python train.py --train_examples=48750 --encoder_avg_pool_shortcut=false --text_encoder_norm="layernorm" --optimizer="adamw" --beta1=0.9
Rows from block 7 of the image encoder of a small contrastive image-text model, named by matrix and row number. Rows with one number belong to one channel. Each number is 128 + 32 x the weight over its row's rms, rounded and kept within 0 to 255. All counts start at 0. Numbers have three digits each.
After each channel's rows are labels from the 100 images, of 14848, where the channel reaches its highest value: "strongest on" is what is common among them. Only what is clearly more common there than usual is listed. The data: simulated fluorescence microscopy of cells. In brackets: how many of the 100.
# convs0: first 3x3 conv (encoder.blocks.7.convs.0.weight, 256x256x3x3, each kernel summed), inputs 86-171
# convs1: second 3x3 conv (encoder.blocks.7.convs.1.weight, 256x256x3x3, transposed, each kernel summed), outputs 86-171

convs0.169:107128174132104206219102123129129153117102174103128142122131159118125128144142154146128172128112129128128121161155123067143139017111154117158117117124229128156128224117170135221091118154112146255146158095136038171192139133082150136125196128151120141181110114
convs1.169:135128128124128121146128137128134152121052122128128147127128109074065141146000129115142135128058130166128123050128115128123132143123101110099125129089117128135141071135125130084109125154155144154179144079128044130128110098115042186120145128128134000133096121
strongest on: few cells (100); cells: one or two (100); fibres (60)

convs0.112:140121120111137158113092128123128127062061145107129107126115114084055150129158155145106068090027091141134072154139123069148128137081152112128114102102130135072130172113113128122128097128128133167128135075058081090114098155108132150138126123102112113123053019
convs1.112:144136144128128195148106143113139143130107134137143140137156233067093189112163130157120142098070139223125129126123139161109134127077098103161086124167135128138138093203146113148129094149137128163102146133148127115123242090138119138121144134122089124147111146
strongest on: cells: three to five (78); ring around the nucleus (63)

convs0.2:128128111114124118128092091093128118121117230062123111120140132135131222118101116139128161053086151103135101068134128233123123081130097091121117123111076121160128072139127128079085172178098128081101138181100161133107147135136131127115115121125134142169121093
convs1.2:192128128128115072141138128107128133113120111133111126040144102153123244124163128112128084130123123098172109185105114141132128051110158116125180125136129105128125118116155131108120105128128133107116132062124084122128078160109133143121110132128136079143107128
strongest on: few cells (95); cells: one or two (95); ring around the nucleus (93)

convs0.7:128128069074054067140106091136131137100135098123128128092107115118128102140094096048113169143102089081128080064122128121109134099132112098130116098127103107121118073119124128106112132124103141106128049160114171093132132106134170087123115090141135113103106102
convs1.7:018128128132127033155135129117137136103079140124143131123160072174101128137206154128128105142110161012155113087086122097128126142107089134096107121106121115128119068128122134060120048128130128065126128041117100106128074138108125123139067128128185159113116100
strongest on: fragmented nuclei (39)

convs0.25:229136128146128139120125128233123178125123128171137157128128128128113148142122136128121115244117143105154132141140143123128128162113139117106128123128131163123128155128163133128099132103141131145180117117129124112132128130125155137135142128128118128074126105
convs1.25:255125125128116133112128130128128124128113128118131121157126128142109204110100105131128128132128121068128137173128128052128127147128136120128023123172128151160112104124128128108072093096109120144121128108124133106128128132122110195121134120166047117128128135
strongest on: few cells (100); cells: one or two (100); vacuoles (94)

convs0.61:128135070110114103128111091113085149099114102128109128128133055142127141151098088149114128181111097128102089000122128108145072128102117120118087096128107139064128131128172128113072131129119113124128108134143144113132105143157154111119118153117112128139058150
convs1.61:155128118135147022091128167047142128158131121138106123128098074159138153136148143148145132121128090033135086111069128106115131107100154097071120141119132128150099137140128118070122051119105147113143096140131095106128057128129117128132132128116096128128121136
strongest on: fragmented nuclei (93); few cells (53); cells: one or two (53)

convs0.164:128128172128111182210114128147145184132095149131128128129139160109119128154149147162128142128111164120128122184145128000134211061110146076140119116144157139154128189141128128209078124128121147183230152115119071145182139128099172142136174121193099135166100107
convs1.164:180145128125117141157128154141143139117067125122088152153092136079090128130000116111128155145082116161118148089080132085128155203128111121134107137083128128123150083136120109099129157128141128183186128121142095121123118046117116197089209132123138081128112122
strongest on: few cells (100); cells: one or two (100); fibres (59); bright spots (34)

convs0.16:142128098101090164173062121115114144099112159075128097121110090117097128124154102067121155096077140106113071164131128134129128082103135067112128061098200089137138165132184128136072089126119117211119134082105115123163107121092117127127141078107056121158049092
convs1.16:124124133126128159185112080128116150100079116146118134109123081155070142121160131085157197144074081136107128061121128144128128133102093110081088145135119122113128106132123133079117163149128134187067119000128092118133065128128140126118128155119110101128076104
strongest on: cells: three to five (73); ring around the nucleus (29)

convs0.141:099128151128115184253102136133128120118114153116128128145127153142122136165144143163128171000113140133128145191135128097136152107140149128140132100146204128147128232121194128171109124167128135241128155095148115154174141119108125125133171120194121148150120126
convs1.141:105140131128123134150127167199131138099125111130128139136133096092107080149040128114157154114089140136128111048130120156129134122112096128097174126078124128126135097131128128102158153140163149111121140085128077135128120102118078157128128139120134020128118121
strongest on: few cells (100); cells: one or two (100); smooth cytoplasm (67); bright spots (33)

convs0.174:128128046096069066139052101104133119060128091153128128121115116138128139129096128047128242118095094099128090025128128128120129116128081094120128121111102121134128081120126128090115128112109120117128058172128230058110118107164201087138133082173128128134091100
convs1.174:091148116146149056157138142110134128117100139128155110136128014156074136128193136121096024132103127097128128114099124111136128128111159119070137128102125128132128112128141123000121128126129128079136134047128131110128046138117128160128122139127192169136126128
strongest on: few cells (100); cells: one or two (100); smooth cytoplasm (67); bright spots (32)

convs0.220:142121111139136147178101124114128119087070185079128117140124099114083128128188128160128011113054139129128092151143128229143104128115173116100135102119141144175140219113197135128097183128128132223117148123052152150142115147144140150113141140091095126128108076
convs1.220:093128128118115147140129109115135135117156107128123108095113103032096166103000132098145128133102162172107128146093122157110134105133066116164092135125139123097136067109108140123128121127148121147074137128128092084128121121115102128136145128128171024125076102
strongest on: cells: three to five (63); ring around the nucleus (40)

convs0.99:114123108085125114148082087100128127155126133000128092139128105133151146130115091150124244044108132128128082134137119128114128128156128147150128128133140106092128164117136119034135171136124112124128122126074188132128096123166054100106144056103144136128122110
convs1.99:189128128141124221127133089128123134087092092131119134077130068157138142128146128120132103131141107051130115162155139108128144067101133108000105128133138102128144099157139139124135078133143128117121134000135064128121090136109141065102100137112137087135120108
strongest on: ring around the nucleus (87); few cells (75); cells: one or two (75)

convs0.200:128139090095111104161078142143119128085115103112128128107113088109099128114128106091128225128084125081128091142140119098150170128120177121120109112101165092038124205127129128144112131145128145139128112134088136088118135156122135088154113070128095079172092100
convs1.200:128128150128150190194115124128132136117145111130141125112154110189110136126162135128125166115120122189128105127144132139118161113120138078064168128118154115146151120128152130061123114136128128110125160000128113138128124136145128182125148143128143160128090133
strongest on: cells: three to five (65)

convs0.68:128128146135133201180126133124128157133112198080128157136129150099124128150162155152128149128111136136128142160166138121139105117106163122117129100128204135140136239118178128194126136167134157234146164092095032153177140157098169134118165126143121159133113125
convs1.68:247127132128132152128119115128136128128139122130128128103138080089058160135000130121147126138077115179146129108126139128124128150131113116103115131123123124133142084136133128121121096133126139128128130131128062114128104133123034190130132128128072000128087120
strongest on: few cells (100); cells: one or two (100); fragmented nuclei (66)

convs0.196:116138086120092098147102128128117119063080092121128106110106117110108095128125151061110160176066071096128053113166121105128136096095100081132116128120162090067120149115136144113089092106128113137123095093147148063118117142131174099169132101136087103132107052
convs1.196:063137157114141154168128114131154139129095096122140123138128143157128104128194133093139146113118142205124140053103107166128128162111120117175057138113134117129128129122137138067112095125158122181134143080128125174128116128107139181164169128128136164121067128
strongest on: cells: three to five (53)

convs0.128:157128059093128196106100104100132128078102131127128034117103141119097143128114089106125161074062107139128066143131124107123128128089130171110080114073164120086128222103114121096135111109128124198124128061113117091102073134093105115139139050089134084128057057
convs1.128:186134128128135255139128110127140154132107128128128136128129211173105142128191130137121169124100133140124114119137132128105133118108120115117132128141131128128136122176128128119146128128154137070082128049128105128128183114128125128099117157128111134128127118
strongest on: cells: three to five (56); ring around the nucleus (55)

convs0.59:145128142140122136151100133136128128066076172067128134149111140084059128112189154134128038128089113137133076144131122170144123139100140038105122101108140128128128126111167155150065109135120128127119150109072104128144116128133137166131128141103068171144077078
convs1.59:099134128119120108138145043134127132113153118131124123115133168016102148103103129103179116128122130208128150063062119202128128167148113105184135116122153128136121108117128143116105149128124104201156128200113147124128143109111125138128141120128123082143085128
strongest on: cells: three to five (82)

convs0.83:115123109128101147136096128148128128102096149117128129138113122115081067113171124121122139202106104108128105136139128052128147116092128083133135115111239137090118152135177128173054080120128128194128117072125091129151143110125153124149144113103058115146087076
convs1.83:000120128128124230120122087136121135169051125119122128188122090078076104123119128100156148125136127226128138022119120128128128225120080178117085135109126121115127084085101128106100110138138138175108143086128130189125121128116112157130138141113108136128112112
strongest on: cells: three to five (62); vacuoles (34)

convs0.221:137137149108108053140127128119128150124162128021128128128136076144174116118128102183128094128150141121128126128151139128152128093223161116169105102139071139149140000128162128112104217128075126096137134189129163133143143148205116113124137114157146189128133154
convs1.221:137120133120128020125145146128138128146108132117093123112128048105137106105068139144109104133134120045128128156086128064148123204106073109084110131097140101133131097118110162124152027128128128000142134148128066136123056157096102123118153128128154076128104116
strongest on: fragmented nuclei (87); few cells (76); cells: one or two (76)

convs0.12:128128072100089079144055110093129128065119055140128128120123112121133128144110093085115216128098111124123089058128128077104130104167086106128090108106123106080128119113117128108117110127128129111140074187139225052120130121140142077128106078129119137128099111
convs1.12:040136128128128076108128127112128121095060134122142124161128000143118128120200136117105076128099119083109128079108109108124128114096133131071068128090124128147122117128141123031130096128128119109102114084128085120128060128108105128128135137128174135128124128
strongest on: cells: six to nine (85); bright spots (38); vacuoles (37)

convs0.225:130123127132138139096128127067128091125126147102123128128120131138109254120146127117132091000124137141152123118128128218128123085128130129128117137104130128130148128120141082109117152141111128131109137138104128128117121147128128128128128128094119140128143138
convs1.225:254124128129128139150128126121128126123163128175124122075135131138129232128132148138143126152129103109155109193122130150094128034128132118129105125150122128145128135174128128141142128131128129134123128119125126031134126190124117148131102128123111089156126117
strongest on: ring around the nucleus (100); few cells (100); cells: one or two (100)

convs0.50:128128111131088108155104107157113133082125131105128132128131092097119063149149121089120137168098075084113087078154139109117128114112099082091153095110191103141122209120218128134117113100107120171128122101114117150195121128101165118109181110101111124096085126
convs1.50:000116106124114154128133096128113137119068121098137138131104073106102092101107132111128166128112151092106139070102122109128128170106113228100104132114100110121128121099063145129105116124128128132079141096129121154128083128128149107095128148112115126132098104
strongest on: cells: three to five (81); vacuoles (33)

convs0.171:145128106123106122128124128110128139091128138121114180128138086126121239130121128135120104049098112114137087089135138132132051128128115123112117119102100119168141068128179123085115149141128136129128097121119140116128092125137108136122099116120128128155068126
convs1.171:249134137126132030120107146048132128125193116139129116109127066131133255128112123145128113131124114050142075149097128047131123081118181093081133123153132128136112153173167124097124099128114128057139120151125120069133090148124128182133117116128103115121140128
strongest on: few cells (100); cells: one or two (100); ring around the nucleus (91)

convs0.13:128128158118145188142119096128128128168132160003128137166131125116145089110161128219128166179141132129128142140152128128128128128156128118152137088146204128128128159113246128133126135119102131168128159157097115133176121140123098141128164121106132146128070111
convs1.13:000128130121128178115135108128115132142090097083120128165132036034196100115016128152138136128102138128116128086128125074149152187128074156067128143092133114115131093106119128158142075121128133044107150072137060144110116119123147055103143128112123027138102138
strongest on: cells: three to five (65); fragmented nuclei (54)

convs0.116:114128125114128109141069108094128128063056161099128111107133092116034137097137134102108120107037129115140076124151121146128128128081131083095128105079156103099122153111106148126088083135128128151132111044108159092130145122120147141163128113073080119163103000
convs1.116:190128128128132141158138126117140138141075124128132134120128219126095165110249145092128106117091132232128156019070137145113135079128118108218035136133134109143125104129113128100115107123142132205102136050113094128148144134108142155140183155121106137125072128
strongest on: cells: three to five (77); ring around the nucleus (54)

convs0.134:128128165143108200228113128123128128144105181054128154120122160100114134148185150155128165115105139138128118196159142103148128119112155094137109104136194128141128255118169128217097087169141140229128150133105068150182151140088146145128162129152107168141110113
convs1.134:128131128128128131128124109109133137107120128122122128103135091059074137145000128126145123115075131222139124035121128134118128163110080117114133128108122118131146101130126118085122107141128137135118128105128052122128126107108044184129160128117124000128106110
strongest on: few cells (100); cells: one or two (100); bright spots (45); fragmented nuclei (40)

convs0.36:128128071075061068161101115088131135055128092160128122104119128143128128118109118047128205128106098115128083035140128128108130107121111108127086107111091121092117092118138128113128121118121128092128051183132217059109119105128188091139122076163138117128085098
convs1.36:007153128145135100133124095118133134084082138121195112147120016189087128120189128079070117128135125113116121063085128129128128138128141111090075128089127128142119118117128134006115117128138136083116119078121103101128020126130137137132128128112228152144120128
strongest on: cells: six to nine (66)

convs0.6:154137084116145000155109125128120128074048144128128134128123145069055123128128110099134105128060118090128052117150128113147128128110111083141124105134034108085128130112090138100106098128109118077125109131073164114106112153134133093144109127138076128137104067
convs1.6:058128128093137138111116115107156128132114097116131142124139153140162138124119128134147098111179176128115126118090121128132120128110086104186176110071168112132136033143150128087121093128128139162172156104120102150079089128113088128128128153128152151119031138
strongest on: cells: three to five (66); fragmented nuclei (33)

convs0.4:240128117156128128088128139220113167128127121209136131138120128128097170157099128128128122206136131091128128130128130158123118171127128123130128123122128155128128128128152131128112128088130128121173115128132133113124118127133128138131130138128125123074130121
convs1.4:255128123128121135091128162132121125106111133126134120152124139143125221114117112129125121153140092041128138216116136118131122118140144130132029123171128146152114130124133128126102114105091115128118119125128135089125116134128105146120124124173074115128128139
strongest on: few cells (100); cells: one or two (100); vacuoles (84)

convs0.216:128128108108088076172087130128135117078100054116128128112109117101083118137176139078117158128095122099128030109146122087148189117079129082138137103074168095099128188131135128138089093092111135116122120091171173107141117130114153104185133119128054082128119052
convs1.216:044141135133139182130119053169122128128095132140148137149130121151150094110131133116148159139121156191116147025120128128128128214134114103133014130079160128115151104128111124066126160138159120188128158087128108211122088128139072173136161127111153138128106114
strongest on: cells: three to five (53)

convs0.140:135139128132129127127129097158132239109132128131128127128128118126124134128124146131136093144117133132131121133131118000132155128128129139116128128128097134128130122128136128128112128134135145073255125139131128114128119131128146136126128138166137136128125119
convs1.140:255129125133114141162126142126122171112106128132128121124124134132124162128108128128132129135132109111084123167123125018126127166129114103123025128139123130131128119134110134128085126131138124128197128136123127067126119128119125156089126128138116095122130128
strongest on: few cells (100); cells: one or two (100); fibres (62)

convs0.37:128134066110088000146105098093133134082116104134128122108116142104099128094115122060128178128085096083146087043140123121125128111124077098153128120129070105093128117104091142098122105099100112065133056143112193026081124126128173110150111118175126094143096097
convs1.37:106128128136128100177125122137158128121082136128128121128136160200128128124212138128174007128120172121135128115116136122131128141128127128157088129103128112147128091128171133059128070128123128128167128012128079140092063141107136214140061138128168124118046128
strongest on: few cells (100); cells: one or two (100); bright spots (53); smooth cytoplasm (40)

convs0.138:114115071118084097142138123146125128035133091088128136103068053103116095128147119020114179185141076123128082096138128075113128104110121069104113097115179101134128109101248141128113095118093097149107057110090129083142126118133171138102126115139090097152024139
convs1.138:070125120131128085168137147137114155116099098120117126128113100190070097143151136069151118099094128241106111075109112214109133138128145120091142138150131103128128088104132128109115088123128120142101128014128136173128116128128134163171093122112108152115103148
strongest on: cells: three to five (53); fragmented nuclei (52)

convs0.168:157128151120119186163107123136133121122129136112128128119129135081123100128186142163128138128128127117111132171153128063124164128125129112138140115149204132083128177119159118145118105094119126186141142114094086137176120138095121133140148121128119134119049107
convs1.168:000128128128117175128137126148102128122052128067117128163118111084173061121064128132129168128083122120091128102114116119136167230121093138110118134084148113104134065123103134170131121129148122092100142126128093170117136084129127102073174128118172097136108143
strongest on: cells: three to five (77); long thin cells (65)

convs0.214:121128170132109138144120118128130136097113200010128139151140137095138094096154148164128115255090118125128090101157133128116128115092146079128145096142158142140124181140196128160094124128088147173128144104079073167156137137121158142138168124101095159152072096
convs1.214:082122128128116164128133080076107130162105120101110128118116079090098155133000128121136117125134132153136172103125124106122128183140103128110091128135120127120136106113107139147066090139128136149121128138128127136124130132107128148128129132128113090125105125
strongest on: fragmented nuclei (92); few cells (83); cells: one or two (83)

convs0.93:084128169122112200161119128117131149111104170117132128111134155129114152124150137138128167147122126125135135173135120117138152000080137122128116115148196120155128200123144128203092115140077141225134144088128045157175126142086178155112180132128117143216108113
convs1.93:128128133128128119132122134107130149125055124128123139128137102082100161158000134132155158130078123217132121086130115128128129128128125116105136128087121128128134106153142128106138136172142128126224132133128069128128131117123080197111174128126146008156111124
strongest on: few cells (100); cells: one or two (100); fibres (86)

convs0.167:128124133128136146128134146123122151076066175083133149129125130061087123101156165141122070198060117141134075093144128083137072128053138088128128089096156153092111147128153128155113144128121147147128135095038079129164123159103114189138117146096091118143037085
convs1.167:128135134133140142143128156072134128141127109122100132118134136079104192132052123123140119042097103188133133086121133128117132128089142120086188125157143139133119121128172128136091051128121133171140134188128122180121157130135139142128153121128078113153114124
strongest on: few cells (97); cells: one or two (97); fragmented nuclei (68)

convs0.123:255128136137140161124120190251108153149133162171128163132127125119128165199128141138128147174128147077150164148128146232126107153110139131138132123142137128135128205128162143152110120117128128191128146101134100132148124136111159141146157143132135122093140128
convs1.123:128128128129140121122123139136128111109136136112135119158141091120113194123062128131128124128118107041143127127121128126131123141122128127117119116131128146163117114128148126078126113066101111089072110127126111103137107123128065189131112121154072038128119133
strongest on: few cells (100); cells: one or two (100); vacuoles (88)

convs0.64:128132127127133107128126128095135127089122120128128144128120092113089233114121147123128128021126125146165087077138128148136128128147132104111100122098061142197139088114178132128107150145138129055128116159085128120121137127144141138098127121151117143166130129
convs1.64:255135128133124038128119111078121128117186116148140118100128139140103212131129128145134061128133126092166128135088128134132127089149133109154131119148117145135125143155128133099122107126098128113175106220119128051124102160121137185180093114128116095139110128
strongest on: few cells (100); cells: one or two (100); fragmented nuclei (59); ring around the nucleus (39)

convs0.96:128128103116075048184093110143152121104139050029135130120120103136129087144128128086128150128114124083123065136142128108120170061186096095120101111131113096120128144125145128102105155082112128118128089165116154121144118127138138120147149090154140156128109114
convs1.96:070128128105131137135133064135118128122110128137163132131128105089148067123153125112128072145126141010137123119097104077142125235118077137088113120107111119128130091105133142063106137121205136119143145132125097121128101153111134108137131139152134136135078117
strongest on: cells: three to five (57); long thin cells (35)

convs0.133:118128117135103146144077128128135113077088133128128128153116134128083128127183120144128128159087127113097053160122128117115128127132129037134111106098252131083128123101162128152051093109135128166156133093118116135169163128145126122144148121103055129146075078
convs1.133:034144140100128193122134070128116130164100120131121125147130091058111121096107137083148140128140134187098145000055124128120128169128082155102065137093127119137128095128128133075107132128124147195054118129130089146138090128124082151114166134108090085128101111
strongest on: cells: three to five (76); ring around the nucleus (38)

convs0.35:132128079112134089163091135107128144087146166013128125118110086129110169088140078107128214106115158109106098143142133148102142095114097098128120114114134096140128192129250128115094132126134139170128109122125148113151115134126015078128134080107080151141118108
convs1.35:112121123091128175128116110086110110095142099141125123101108018171128117121110135138146122128170037078151111117158123068133128102102130135056138138126128117135099118136159132083140110128136145131128146000128079143131045172096135135144121153128104106124162141
strongest on: cells: three to five (70); fragmented nuclei (42)

convs0.208:122128151123143205159128115113132173132113197062128142135133133131142182128134165151132151143120153128128148154153128128131128042112151118115130102126181128151128209128170128179116138145121128224163170090115078159154126159119181138107159128121134168174125125
convs1.208:244132131128128129132128128011123143108096123135128134080130092081088216128013136128140133132086088146139104103086125114119119113128123103097120128119112120141130112149140132105125095154126131082158132134128086098120107141110066185126138128128111000146093127
strongest on: few cells (100); cells: one or two (100); ring around the nucleus (46); fragmented nuclei (31)

convs0.252:103128151114098180221106128120128128071119154099128128134129149122108128132151133131128179134106099123128103155152128106108144012105151113128117114116216123155128219120220128173086110128081131255122139067122063125175120106085143148119169105134108143176059109
convs1.252:055128128132128179142123134117129145107072123124128148125128048108070124136015129114143190128063111174130128046129125147128134128124105126075157128092123124128134079130126128064118144171159142155145153064130079132128104095119097161111147128128126029137123117
strongest on: few cells (95); cells: one or two (95); fibres (48)

convs0.43:134128078087088123174110072157121131068129132081128102111110097091123128153127111133111156128117112128121097185115128069113140128114131088114096072128133114075128230116198128120091122107128128255128096108105110057151113128115095125117141088063109141108023110
convs1.43:096128128121121161133133140122116123097078121114125151140124100170115112117183128128125148115051120101125120098156128106121141115128126128026167148132128111132121056150128131123127073125128137131084128000135079134128111124128175104112164150128093115128093121
strongest on: cells: three to five (80); fragmented nuclei (30)

convs0.160:117128154137148164133114097128122128105076150069128115132110109060095099128140128176128102152075099110108097168121136063138128128089147101135109095131196135069128182109143128147118079100128128216141132070083067140163127138106103139143156118093081135115074074
convs1.160:000128128128128248128128105128105128137050122128106128138105113059110119114057136126145128101085135119094144117128121100128128195113075128105077140120126110119142078122083141168111113157155140129063168106130093177110145094144117117128135135128124094135108109
strongest on: cells: three to five (77)

convs0.190:155124160118121181148096094139121128183102140065128128138150111116122096156160105205128139141113128103105151152162128117149128115122127100118160087159194119100132171143154128122118106115103138250080155087124110152171143128123106124109157128128114128128046091
convs1.190:000128137139123157129135072156107140111063127109100128164124064072139066124093128122139148128103148104101128049111113128141128175121086154119117122092168110110134062113107131167111112128139115091079145112118093159092129112135142090095138128122203077137105111
strongest on: cells: three to five (73); long thin cells (55)

convs0.144:128128110139085009166110133109128129067068107122142128114127135107074083100152137054120120147097112091137077127141128117124139106113111063144131118102083108115120167125109128132098073113109122043157079099147134093102109131124175118181136152123084087138114086
convs1.144:031141128128140179136121056147126121128100117128161121123121079179128115131150126128138146129135131186132130034137128128136128255132123123170076128106133133128145126096146128049116147145128142169156142101128109220127060138111143196139150138128155160139065134
strongest on: cells: three to five (58)

convs0.206:046128138125121136183128124065141167119113128131128124100128167128125123128128151106150128082128128137114119163125109017154178021109132131128116143128153102135128146128083125155128118177128134140178128128169083128135112133077184135128145136136134128255128126
convs1.206:177149138140131133155125133108130166128123128142127140124128140130130087175107138109130137119124121229127077115129118128128130078128118084126182137083128126121136120146125128115168191198181146136255138133132126112130128100133131183117135143125181122142128123
strongest on: few cells (100); cells: one or two (100); bright spots (52); fibres (46)

convs0.88:128128169138121199163114135117131154130104182100128166106116151129114139132143173142128182231114135128128122166154128146127128050091142112134119110142204115151128252115147136208111108133084132255128153077135051152179145133086200146117178128112126132163122121
convs1.88:063125128125128114130112110026135128115088128128135133117134078093076200139028134123138134129068130200153125069100128140125126128112111119105128127118115127147130089129145128096110095137128129128128128122128073125128111125123059201133128117125101000153081115
strongest on: few cells (100); cells: one or two (100); fragmented nuclei (77)

convs0.28:120116103126118191128117104123121139090114129097125097113101103093105103128140117131123139128059103119128088156128128090120128119099118100105128095104235116063124201112145128142096105086128120241128121009114089117137100118089118157119135094083101099120032067
convs1.28:051128135131140237140131110172123148121062126125128147147127169154111120111167128109137227112049141161109120088145122126128148186110095153089102143117134128123132076128108128169122093137161146106069130077147120185096212107136148104092142139101113123172114117
strongest on: cells: three to five (63)

convs0.115:123128163131138198182120133161134165155106185071128146159143149132157152156136128179128184154129163121128140174135128120146128055127177129153138111153176131145128255129162128187104159129103142247175174124121065167189152148107152139132190128157135171152120128
convs1.115:125128128128128136138124118128128131102053119113125132140128060079086148137000133124126109131081121125122137086122128121126128153102104128084104128095112132137134076132138128110115109135136126099146139096133027124128108114095040192113152128128127000131105128
strongest on: few cells (100); cells: one or two (100); ring around the nucleus (50); fibres (32)

convs0.179:135128170132121187184124133180128158137113185130128140136137167115123137165141144156128180208116134117130142167167126114128136099093164107150129120135195128161128253112156147218096111121122147250182154097138042162199146133095181149132193128160123138128111124
convs1.179:128131128124128133124123125128130137117045122115128128138128100069079163132000122128141137131083121121123141080113128110124127167119114122110101128114121140152126065128133128087104112131128131141132133108128058128128116090121055194102155128137118000131112128
strongest on: few cells (100); cells: one or two (100); fibres (47); ring around the nucleus (31)

convs0.124:125128110109094203154113091122119119119113141073128109117114120114120173128135125148128195067076111128130060179122128120136128124151110103112123080110185101102128171115194128128088111112129127246128128074116107114130105128129022120061127060108113124128074105
convs1.124:134128128124122206131128157119126141090120112122103128101128045166123139128156135118159129128084050015111119122128130084129128072097133121012149131112144121128127047144143131157123096162128133117077128000128094145117104123116144072102117145128123112133142128
strongest on: ring around the nucleus (81); few cells (54); cells: one or two (54)